config.yaml
model: "sound classifier"
dataset: "songs of 200 made-up bird species, synthesised, often over outdoor noise"
train_examples: 39062
n_mels: 80
hop_length: 160
input: "log_mel"
spec_augment: true
win_length: 400
targets: ["first syllable"]
num_classes: 9
arch: "wavenet"
norm: "batchnorm"
depths: [16]
kernel_size: 5
stem: "single"
widths: [128]
loss: "cross_entropy"
head_dropout: 0.1
init: "torch_default"
residual_init: "scaled_by_depth"
optimizer: "soap"
beta2: 0.95
lr: 0.0027
beta1: 0.95
shampoo_beta: 0.95
eps: 1e-08
precondition_frequency: 25
max_precond_dim: 1024
merge_dims: false
one_sided: false
adamw_lr_other_params: 0.0013
gradient_centralization: true
ema_decay: 0.999
steps: 22200
batch_size: 128
epochs: 72.7
lr_schedule: "cosine"
final_lr_fraction: 0.01
warmup_steps: 1110
weight_decay: 0.2
adamw_weight_decay_other_params: 0.01
Rows from block 8 of a small sound classifier, named by matrix and row number. Rows with one number belong to one channel. Each number is 500 + 50 x the weight over its row's rms, rounded and kept within 0 to 999. All counts start at 0. Numbers have three digits each.
After each channel's rows are labels from the 100 clips, of 14976, where the channel reaches its largest size: "strongest on" is what is common among them. Only what is clearly more common there than usual is listed. The data: songs of 200 made-up bird species, synthesised, often over outdoor noise.
# filt: filter width-5 conv, dilation 8 (model.blocks.8.filt.weight, 128x128x5, each kernel summed), inputs 64-127
# gate: gate width-5 conv, dilation 8 (model.blocks.8.gate.weight, 128x128x5, each kernel summed), inputs 64-127
# out: residual pointwise conv (model.blocks.8.out.weight, 128x128x1, transposed), outputs 64-127

filt.1:509586514485582554391404422516469555497465408565525433509438515458433524418468496470520501576496514494455463490440476512493600480476494485483459490553533512401484578547433590478515492543552512
gate.1:492497494513485366511431579558562536536587516522434485446501439538508581530407453501511527577460593441547422471457469480514495542433474429556559494516460514487527566500441518501579380456558495
out.1:560585555519562595488526469453426439455609463553443394580391553428521556557495604501490394566483565521472452495499512484512577470565412522509446532382505502521457504410556521458463537523480493
strongest on: steady whistle; downsweep; first syllable: steady whistle

filt.91:519506373509517531517526493450447451537498456414523601398496515531562522585552584574399497484561517406464520561489419422536630547519496418577474466514451474544437541440525516500567403454471467
gate.91:506545479539491452563483556494473493529515490516613417489502456567492463537459456609438500461530503525656519574523494522550485452484487598478540446492408468502435446560575475474427476474534481
out.91:420517344474506519536534448547426549495539510619519497521489562532489523508490490434573515477489523458545471519437469539470513486508517446543482603456580508406521492401501481441447471508526458
strongest on: arch; first syllable: downsweep

filt.87:564513557551508521500495448429501540507536429405546439437455542469456526444492443551448461548539495449390468564442546582511547399445532395450508604516567442532446481523461483472492428428554510
gate.87:435503514555425484513433535539459568522577633448534527460451495634507509525503493508441476472500524483535478543505529516475440413464497517644535501476407447560499383597493558550616394471550488
out.87:536527485464438534453531473586432538507500391510400479473518497440503427436468463519547542489539474598500514435534497591538474465567581495597450481467532501588456496505413559538601516582532547
strongest on: arch; first syllable: arch

filt.8:487518449519492483533417531498487468493542494484515443451549512537568485484501487408421539562481609509416520471511470507522541489492587311539472551390555501583509470461464603450655572407407518
gate.8:485517533410443482535442525491533525522514483523481548499447503438441488523489521537481435464488482347480380418498505534498476477436525503577419427535569482480590583537487563501543439478514436
out.8:466536524480528457541476419480449574421589493534395413486469578444466553451523550547489483473485549488503339477469421555502554540487539533465495535497558498466423517491465591561536526522412561
strongest on: low song; steady whistle; dip

filt.113:532497518499489524524532562478491446550515456492533577524462582450416531623547500451468532477456566548562503515534464489583560468448479493488466465509499557472519420541482556416544470447405417
gate.113:530547486497426519488521560509564445565564517506452524491510445464471391502563441531453522610527518410506426489474527486565526499477530624577481477559421559483544437522468468564384427566598465
out.113:541459499496530445463502517415497531523512529550551399512459478529446411562475480510521522542497433553510415426495458616503447494561418557510525462406515502463524498637492488507594534520428487
strongest on: downsweep; first syllable: downsweep; first syllable: click

filt.28:480591529511513556488415527500490587496506552433454506554346570478565596481398425443519473499494469686566486543562535539468454433490454517465517413586566490505515462541508497524493496483532515
gate.28:552536466479490490511543465538547524555521451505542522481455603459565438504503448492495580516437475422482506516494442432426518412429528581457427469546575452531527443477431353504476459537483521
out.28:617559510431460446452479505485495575506580545375481487560421450599447535578501551373546586546431534561460458436461403584493456453405539524426532436548489544583509533426527510588410536436518508
strongest on: dip; first syllable: dip

filt.3:553480460423482560434507487507552526426549599455495565452511484423526460535550499492471447589397522491483507430407455445474524461463515596448425459418606484529482484473509552518568507508528505
gate.3:482495586394440533582456487599492498390562428606593545546473459498578499541453466476509439479437449485515466473460608497404473556524443455489486447578533504437397519582477493494575500489506511
out.3:550511496530553528549554455432531619487554544537464448508416404428515463461429451529569508547420518548511533466550456495482493549430404501422516501532482452553480523559546510481553483537516458
strongest on: rich in harmonics; low song; dip; first syllable: downsweep

filt.49:542518484490511498475476426605536493562495456471482544557494573626437481513505415406485502482464499491401558471481529539542573453477503478464565522545519481486516513463544532452487529577533482
gate.49:512538652452540570471504466545478489490484448578540503441491524575556464553560479473562510539473477609586497562464466432510506494505551429533461491419593479493532496499508464367487460482450449
out.49:473526480450537439574579447506506468522417500492490496472441527489570470438393461494404560509468483484455553450535474501494454404392372499531451452546529389543484617549578522429530510518547516
strongest on: high song; harsh note

filt.35:478514414445475531395481492456459496488505532508591461432457564465513529543467424579581417492469583549513535521615481596561550588569537547504571404482578555543511485511479434525517429481516494
gate.35:487530495423400549520392546478543582488485513503476488533570501473562410498482537538575422511446551534558485467489492501592598459541489493470552533544532449471470407523433516498528471483544564
out.35:476486505505377520452572543529473565521562505561483569444514582509512509534549575538417492531410501561545560452465526489569451445538517498526573460488471560467428492559469456547461513467527485
strongest on: downsweep; pitch: middle; first syllable: downsweep

filt.17:475520431505568585503479502499491570493560493526507507573451551463494459448552456523514549444501542471465457464446397463501599457483568406538545531507457627528478507476435532495588518572476420
gate.17:541631515544531558354413505485513546448506493588422560496428458478535508609510510470425577576413519482502571521514509492477594444510490420504527512462553582452566543560467446437512512503533479
out.17:562495435518491544525509525543442540499522541497501517493527466597487498536594358567417500559575455455463485482523517436537557580550557422504541485467528466583489537496405416568525427543491507
strongest on: steady whistle; first syllable: steady whistle; click

filt.5:528510531528526426538472381506496472537464528514583549480556471517539413504531473429530477437474531488513526464389585418510482486519512513468516436512526409479518503505478444502565507528512482
gate.5:545578524447442500579370484550452510568534557548433515515507505432601537511509501531390474487455503536580427384434484442510507473486583480433467452460494461508546520475505499467561528540566567
out.5:591512607494419481535539537565445389447520561457589549482549545500524425523495514434445478496414478582428613518537453551540561498443429496530440484476555487500456537509591555484482541577546442
strongest on: pitch: middle; arch; click; first syllable: arch

filt.56:414481522474436579534466395540459483515489459450460503502475519455446523558557395509545517518509550558418574525513479468482500536505535486457476610522466505446560450497525490485489580478467527
gate.56:451580539559517515425453518523533527457447519544557399472451520550458488541518372501524522549495498511617553535512452462511534477456557482582547530474509499412621521577513439431570424456498520
out.56:539430429460446433529429559536507452525518566559466520459452389584609432490499421434531530502496574523506439400446574534672465536530492516439486536434449476568438540515459497521553535497497512
strongest on: steady whistle; upsweep; first syllable: steady whistle; first syllable: upsweep

filt.19:547458454537442536495449532483475504454533602535408499479490574509567475459534540522583536524454495491497588544509561519507503527587463405537516583560464540491521514488453524434522498449446455
gate.19:429567409431475460548451455547505535482446528496556586539522472534535408499424457541455502449569483417546546512517552548392467563562403518477530542537503500408472511551479493498517547429454509
out.19:451472495497539467485519539497569415520432551464420516496493498565444483610451543599524528534532497471507532460447445562488509458537458426524551518529555433438521546430548479483558489589468500
strongest on: warble; first syllable: warble; first syllable: dip

filt.13:457420448432395499519503498574531514524429509592561532485558492460539377542407517509504417502508556449445539479496499557440457544448460529526422569604585480565511528581512500538493582494512491
gate.13:440564514554481500515500525619541513449509400540535566496459443550468492474490475496446520554395422575517573479585461572469544413498497453473640655524384514478487473491559443552569460480548498
out.13:495499538603474475603487529564543555562547508409450551446445575441510512522530535512488526395587572428498591524509484454483548497560579390585457461508563515571504567554561506520451504549478465
strongest on: click; first syllable: click; arch

filt.75:527553524473407539560516494461453464467546468563470549465543543635552480476504431510492446584482581491477568515444460555542531630537494482519481481517424470534536428505545434518522508493519554
gate.75:447540449575440575514491496506410526451528473508498480517455442537486417409447527425393476593412620513530525528491551527543519436597513545509485446585439475483538509485495591582557442399544403
out.75:539555531500591437508439464453473477544549591530515502512471501550531554515447536485514419430430532465514482444486500463403562523475474572495537522440476480593529473450530384512493515525564452
strongest on: upsweep; harsh note; first syllable: harsh note

filt.84:540520548402517449492567436451564542447523546529403503479507438482495504611495450482559501458519478512447473509490475511486441516480542472445458604595530576502419496504511523444523514560540527
gate.84:529491548421544595497378480541455595590548438551368572506477517539494468500515433501505522510538440488612478463431516518525453551486581489472509438473478470450517510539447480453466443526538510
out.84:503555545487428517570500471508491492429513577508567473458620516465534505476526483577420422535490468586480535503562544527409444509500444556446492468511481466521478485486520533502500524518619559
strongest on: harsh note; dip; first syllable: harsh note

filt.54:510586361539583443548483488513518512507507536587439484585554492504448554406517455462430543550459572509503467490566575545483533489590443493531485504488587555572576457411458480490480468521545484
gate.54:513641473523508578471475541521496514467538516558477426464484450520552491501461526555459441519450437528576574458569506577503531500522499523512522454403483514472561494528336432499516491545507508
out.54:457514462420440496398559483447558455497420384489500466502409503497447557451433518404468478447530602529536448450491550491463481509354528551515502415474461471502482562498433456502554501512482474
strongest on: rich in harmonics; pitch: middle; upsweep; first syllable: harsh note

filt.67:499438546521506412543497475437531590460544402494539478628443557545559480463501507458456479489481451480417533518436493556553566392432549463496447491478487594433511485489475592545495431481505534
gate.67:525600461480525517484422571569561545526521509545502429534494461479534527507512485500353450451514557483568468569470426450486530462499597443420558495552519559490492470473431523518459377556540364
out.67:451494496591566490548517523579450550572515429540504533433569545514371509559502537505618586450554491544403538568514528506575536521429545548480456478609503536567521521566581550521518466594509503
strongest on: downsweep; first syllable: downsweep

filt.61:455490531539459587529500479492418519503509471551501467602528454500450564519449507444557495489618420466462573563590585612496490508551421539499501494565458477555438408573411568507428575501536529
gate.61:540516459492528415443477494488490473446521505514499540458422464453425485528488512584543605417474520587546503532464471536487484504527606482535468445524545577397508476521455481564484431493475467
out.61:516454419462453489502466469518458511630474480423486497541498452494481598454546586477584440538517544466516431475511426484511504535464513549426517445487534485463502437460581447472481473558440475
strongest on: pitch: middle; downsweep; first syllable: downsweep; dip

filt.125:526440509508451523567530497590537485486599520501468541510613405588556490508366420552462508481498586507507435542504496443503442497553455562490457578499521428567473435473589503457498514518558484
gate.125:566528575530514530439465445481571501542526485492505496504477490393519515466483383634450484414525496508580545546540520504465507512474493488498496504484536400359452492459538484420521438545582514
out.125:542374485454492548490517501454508424527479496497486504476566458539445467554435515564540570518467583538502643462569527597435466365561406521498464421412457545532536492507481461451432471388551442
strongest on: first syllable: dip

filt.30:395519568565609529461577505519447499453480509564475461511487405480514490509436474541416459439427551521517527501471488502493509471515572479485516451534550424477480463455490490542483540603481562
gate.30:629542456475553437569489594576537540520564456554568494491512501533534532520483512508427511506480493514448494514426548464486518459412539530481476503582514497420446491584438548463456465471589450
out.30:499519547579483449425538540417524460559482498411405561439670494438548560459558573483465501462456433497487458537447558510448565454485472536489457463494533497508508519451534451571474467568563615
strongest on: harsh note; first syllable: harsh note

filt.55:493491543520480433534532506574451566566477418481400510505445515502501474548538580467508516576521498454520467429420561563504409555408526480473483456454549498545484510484490545522487509593397515
gate.55:430513544557414433538426499410531594481465548575559534524392579485500541475471481496512404504411498556534534597510459504463554480516495511494482601496436440448519431577448396542524454522602498
out.55:526525454534538411502479555515444487470413513538591528515439530462443580430415484577531464448505444538446383529514501511498538542534552491502553482530464529546537508523541591462500457452491560
strongest on: arch; downsweep; upsweep; first syllable: upsweep

filt.79:499449546596493512490529398491503481461462440515513476503490464443544464416550483468525426535497511508504551528492519448520555468422505516451468473520538546475547526505561466453561542505585435
gate.79:475550525594436568504471457453435567592505554487538564471454518501413459454553464425481489584457537503524510441477593489530445476506528542465446533530456437419447507626478424586526469559496495
out.79:478502431494506545460490423500493531453421565513529515538467438531505601414528518483444472520556423567498448432542452476430464516513429477503483463453534517406487457472563460482442486521510476
strongest on: pitch: middle; arch

filt.6:434444569467474536501549497488515590517594416432608485473578560542491491432556471458551543513493469531483435436473501446502491539583515461429521542524551468483455549494514463547467412415601534
gate.6:545533517488495492538463523477454493519491451494460527496502412517491432471521424470518562477554503495557440464598568451449528452501497498483483510450480525489482482586564513415500519456574531
out.6:424463425452568450490546487492470459548471453453586558462395527453473464529490473573520483490452602525467495530502444555497453432475549453454508532518534486433446518477414515450550477535426510
strongest on: arch; first syllable: arch; first syllable: warble

filt.69:459471454470516553497508594480447566550511508480565483579494454510437579495504402484456527534592462544452496499461488378546495518500501483482463427506376599528512541466521535496460544465551566
gate.69:500481501517494448533499508532550534475583521450499455478412525456503532507453504468463511550540468585441393543426450526559414580502571473524520608457514394550545490491516555432508450489566562
out.69:530579431448553541417470469501475499563444419507507528529550544538652543455452492498586534527577471528479595513521465442546593418518634544569460476521455528504488487501472554564600394512485417
strongest on: dip; first syllable: dip

filt.10:473518517568463440495482411493507417554564504530523429455438448605479516485474464426390467503499498486452509515437408590536446505392524406502543475475522534491456573478460564479452508497458528
gate.10:487506523529570474554504534524553436548530473540418600491537539476559504582405391449526597478463455460502525491466526491462489462498461533542460566491519594500543496493445404419498412542526515
out.10:514543474477554448452525634449495455435512535487505530505427531528500467543552494467545580570517595467442531462476445454545588555562473519510452561630585504438472502472470482490509468560469391
strongest on: harsh note; pitch: low; first syllable: harsh note

filt.114:412476474414425535552556531601486402489477490481484458467551476540495510535533568483444416494508491407582422504551477469467511566474488577539465533506518505408466546505547663511529538417476552
gate.114:507520543541383491369472490561504452514514652500472385585456511599594494507441506408508529548562479482523549543458476526562385492420495455486468474487442478527501519464588416484479483496493510
out.114:578443495497627485539509504512467492561558526540499446497600549516468516386432491548417533490521545452549495410537467562555519583498440477573548541548493493472448492571424491554574578478491427
strongest on: upsweep; first syllable: upsweep

filt.16:506490449499521530535490514511544404534561427488445357501598441446485484509488396466479429539515462556567530478492453512572609505513512424505524470459448553553507468455509586407533565413536466
gate.16:440552532448465458503437481523492560459477554476599490636475470456494482558527433452549468544446492525476476448666534459574433482554520561488503574496608527494510495496482479414592583516573493
out.16:482503419491520484590472438558537617562532618493543402458538533460453458536547478512492492527446508534493487503511441406537483472451461504511612476451497471464534538543483521474539576460549545
strongest on: warble; first syllable: warble

filt.40:498596589498539451482543436468426562485473515472527522459486526516444516550624472431477485491502511554432483501553472428579481448443535415497531429455477523422489417447494525533441434447489438
gate.40:537474436479524540493501524570489415544527456547546566487500477477526464489428427529481489469530482387491586552428494486504506532482508485537496492653456488567593465555404420512498564516506507
out.40:396465486490516442598405522621436548529523526525553487529512513500452505550486460540535413562489539400530494537498470466452483492514492523482475553469528479564441535524455382493520463486451498
strongest on: arch; downsweep; first syllable: downsweep

filt.73:442592495479528503485463512495569573561496512500444517492604547494430514480434415488470542505538527523505563576552503516557521473455479526531533452421506506578427481470474502591500374556517471
gate.73:385483545418488518449533426496535531453513626547440456492485463531491444510533539529491538510512533438530489527510540482525507481542544593421458535475595527435576576541507416542476438406572482
out.73:481506498463408440575544483488444580478579529503564554543525452441401506479482601466545437505406447446479470588470480417457504487458519425514564544512505444577404480523526503557522466372505460
strongest on: buzz; first syllable: buzz; first syllable: warble

filt.88:447556505435456476541497621513482480442612438452586452494468538515501548517461539543430471501457548539596472496469426574401481537547437519564533559495592556547499443477504516468521522464566485
gate.88:543513580519496479472529495438440538578528559443486480486484484503641482541619507502531508485464536569466483549448537499528409514582524480383553511516479447443447475439535468577592429410563488
out.88:547532478469486447512512393554427452536475472524545521447381639539490550437471428514568502521511459514490611476547473438521453500540607512511480573492458521441512527436474516517438512437553498
strongest on: upsweep; first syllable: upsweep

filt.29:514498422448512588534546523518492473521615483567563496580446519493600468547498485485601567523487453554410511461569533474565456508563538399541530499511476419429414498430497512492572537508464529
gate.29:572565481461584609472417525464518458477519480563463461359531469544557639488469507492482539506516513550641435606469532493469473473587520526524533506545582432466419495531432549531544492474409449
out.29:548451470549539480496612554583458525539547439557534536512471464513564504500471455470552480506493395497426472508434480456569532489449500506515605504465495587506523478491442464499621481507485556
strongest on: steady whistle; first syllable: steady whistle; warble

filt.121:384542479602520580586444553508554443472546491484555520516515457552427553530510482585558552444543353563565450488561457544519475500492458443471532511524442599516420473515400424483563503526444526
gate.121:489551518514466472487508487489551532358480438597483541487425528451538497536461603604429425522476520478566558515432431468558497493524508448498543545444465534408502454571431565458464520465534463
out.121:448441524518489465509474593508457456558492570468478559444532544478498589608516493518512415582440448489508464463514502392524521534433524574497509510450481430480457465603460579563378496527434496
strongest on: first syllable: arch

filt.53:470601528531619581410582550491562476464546462499432444572519451490429570448550458464476556559598457579573472444469390501448536450500557469446511518468465536434564427525431489509470536507518592
gate.53:478555504507479456549444477579481514373523519604503509434392489392509471571539576514499499490550559419626474601441479533465536561513402458586524488529513524489464531507472562478544486368471552
out.53:474483502581502480565479539541522477506535563587531603537572530491532475455433522523507426553524476372469566522550451548478502436442529526511436545477500484532431526543543519528483467502572502
strongest on: dip; first syllable: dip; arch; buzz

filt.117:503538566466469577548414418572490486507527422398516464479467473502511430498460529521483413529457485560533500536415429575497586550538477576536447579531561520479508502479431493530526502602442506
gate.117:517567473536521474611556439503426528452417502586529433566383540432598522508516505431465473535545498478566515503487539404507515449391502374421488475456500510609486505425521500502479532543545537
out.117:475454430495591424495517592488550531531476516454492538504544456544513511410523407476486494364436455476382469383613489560584536455453485472587507541499444451513494479511427441501573459464488494
strongest on: upsweep; first syllable: upsweep

filt.112:494507453468470458433424539513526512557576484440488421487423513478506582469492483500461422482442518478572465565509534524459474608496442506523540427541580478487492470622502479592481571443496574
gate.112:525491563523515522556491512492516592410555487543481534530489485474514476562536402545478525530527594491468468521488530480457437440502597543529565500565400530513487427476517377522505513465569433
out.112:470487568511563453518464380445445477465385551486575554524458591457521643393466470484516571491544476441515471467529521490463529531509400495474575512559399536524527532489518545553569457462501505
strongest on: arch; upsweep; first syllable: click

filt.45:549464507521524502510487472452487388560490510594366522439552464533568436492479541555487500457606614451464482498538359492575488453483506546435508573473493542497466437494498500493523445514538591
gate.45:474479465512370455448443480479601514462560467477479405496499507402454503513441502512498503442449520504613521458512524491406462592580527497466455528462501445521524514501461498466458489469508492
out.45:459386532445542429544389522508536614493429539531504471419429505407504380535522398564432452492511464422513547473553460536449444524525532461448459623469425425500434431515495458558530575517403558
strongest on: dip; low song; first syllable: dip; arch

filt.119:512448484518510546456582548497530566466518488480474472452473463580511510549474570479493555567537512514523558426509448517394519476531517463488522480464372438498521501555583499442509504436453501
gate.119:476402491541550545441496412546496541543456573551443527382486505506522521553495523537492586536455524498608521476522500536482429494418519481516516460479480519468522439568503488427594488467505445
out.119:572537514484418462541502545558440426525444559528473444433518524555464510488467392470575547560530563545485455528515508539438417510381553568481477489473593479538608469559481611523473480540548476
strongest on: steady whistle; first syllable: steady whistle; upsweep

filt.120:495355519416466408478514468555465454504475478482525541445543496449492451484533448516556554450520500418453455402434485459452502469475581434421560536464533492436561468535453567484450581546430434
gate.120:490473522421488439507553448481385455527491486523560468504498469485501461461389467475505605534434539449555554479475491499419536412606588496361513490506564549412494608460489447463541585511519408
out.120:530540517480520548471502447473485536550470529558414543578495564478534417462609406603429572531442578531483483518505517489611452491527506499431561445475541559539489486502513571550495577579434583
strongest on: dip; first syllable: dip; first syllable: arch

filt.37:527542481567529447441439427503492565455407450555377435532451491404509453443454514446487524503458535420595549494474456573517641476516560445522593556453441600506383511503528453457610527508499455
gate.37:535469586475494467608431493520524408593512461530510565527498458452559430459421527428404534463479533366493514572446468460517545532476580532480467542523513509476475522505491534452454521559629436
out.37:434440535502518512546405505469523540522576531582477431470471621524503459625377463475545522483431446449435474559538426501487614624454462510550482581436474578496525447477466503561571551524478554
strongest on: dip; first syllable: steady whistle; buzz; first syllable: buzz

filt.77:464526482514574435398578475517466548569490513529444460539451536540465585482559542498461485565460561524571474497545546536545466540578548527461532396504522458478464424521560407530460510588535506
gate.77:528441560544534484471509439486490506616478443534452480461475479560475424484421423459430549396566517434449473525510504475499401492433513552493546490550452464497577556482435548527468485464592458
out.77:438441486491552457508592405448506574521504447467498483443436497439466528492505499490471513461390438487486415509512530564481439435531549568537449428440436501495493407560433485486438516482534484
strongest on: rich in harmonics; arch; first syllable: arch; dip

filt.95:481377444459413510480592472472476521448502536425553579504375587497519518495551568526461441521533520494575499426515522457553440484468549520537567504424497491526465483591548467445493539547543536
gate.95:521514391510517488506382549609425424496540523589467554524455461484498431431554526553444530489493475456447602476466486619561589483520480448622442512502479497493367532565457519467566526500503562
out.95:564563475534544470392551571390563476473468566510519460484548544461517435588505560529520470453586469501513442587505474539466492539588466454543493415500477487501440480480515531492460478434486534
strongest on: dip; first syllable: dip

filt.109:512468470489555500569382443505560528498473546414534606502478493456514534512457384511570546580568489578469489486488536557495532506554517519510536422444444510488427500526491484516582413422598476
gate.109:487579471463490542513495454529471635596507369511508530494510470602610498484477428518464527514545471533545504534418474589487490576554549427558529492543484437534487446548492461486534506497540537
out.109:429546497552529434583503564550507519546485453425486535475491409461540488439437444552543510533564523530495428441546440562558532424379509555453444513529410534481458460494499558459468447637522499
strongest on: steady whistle; first syllable: steady whistle; high song

filt.108:541511524448414495548442530446521458421493430443571521601479381527509505601459464514478545517519514443504535511400481533574525521472424587464588494510549473497505420478506571501368484533457503
gate.108:576500440499539587581445512567545579423579470537541448554523471476520519491499401515475506572467502494613509541517528550488444453495449516508430531469422457405594485547445506390468445520582438
out.108:555492537481502482497530511505472484520508434485475540547554569513458598599518479488606521482570410471552481482579513540495499542554543578511491482545524520476522521505557605451560470573542500
strongest on: high song; arch; first syllable: arch

filt.71:629506406523590472497528489499468539462567473383465525509415518523455508408539533513539463532478430541451476544403478604466552486447573531506514498534545497472496438520464513367478474517509484
gate.71:520585508524550510425538532557602517497475607619474414500440464470519607377415519468488446535555484425497511424438546461569501515613476462441571531530496497444584431502526466450547516490486422
out.71:540536505553549683538480453426478544554500539513458432536520511479528559485564493538556583542530471553495491512489541526507590497467586468420468522425523582419500415501454547531495442603495452
strongest on: low song; arch; first syllable: arch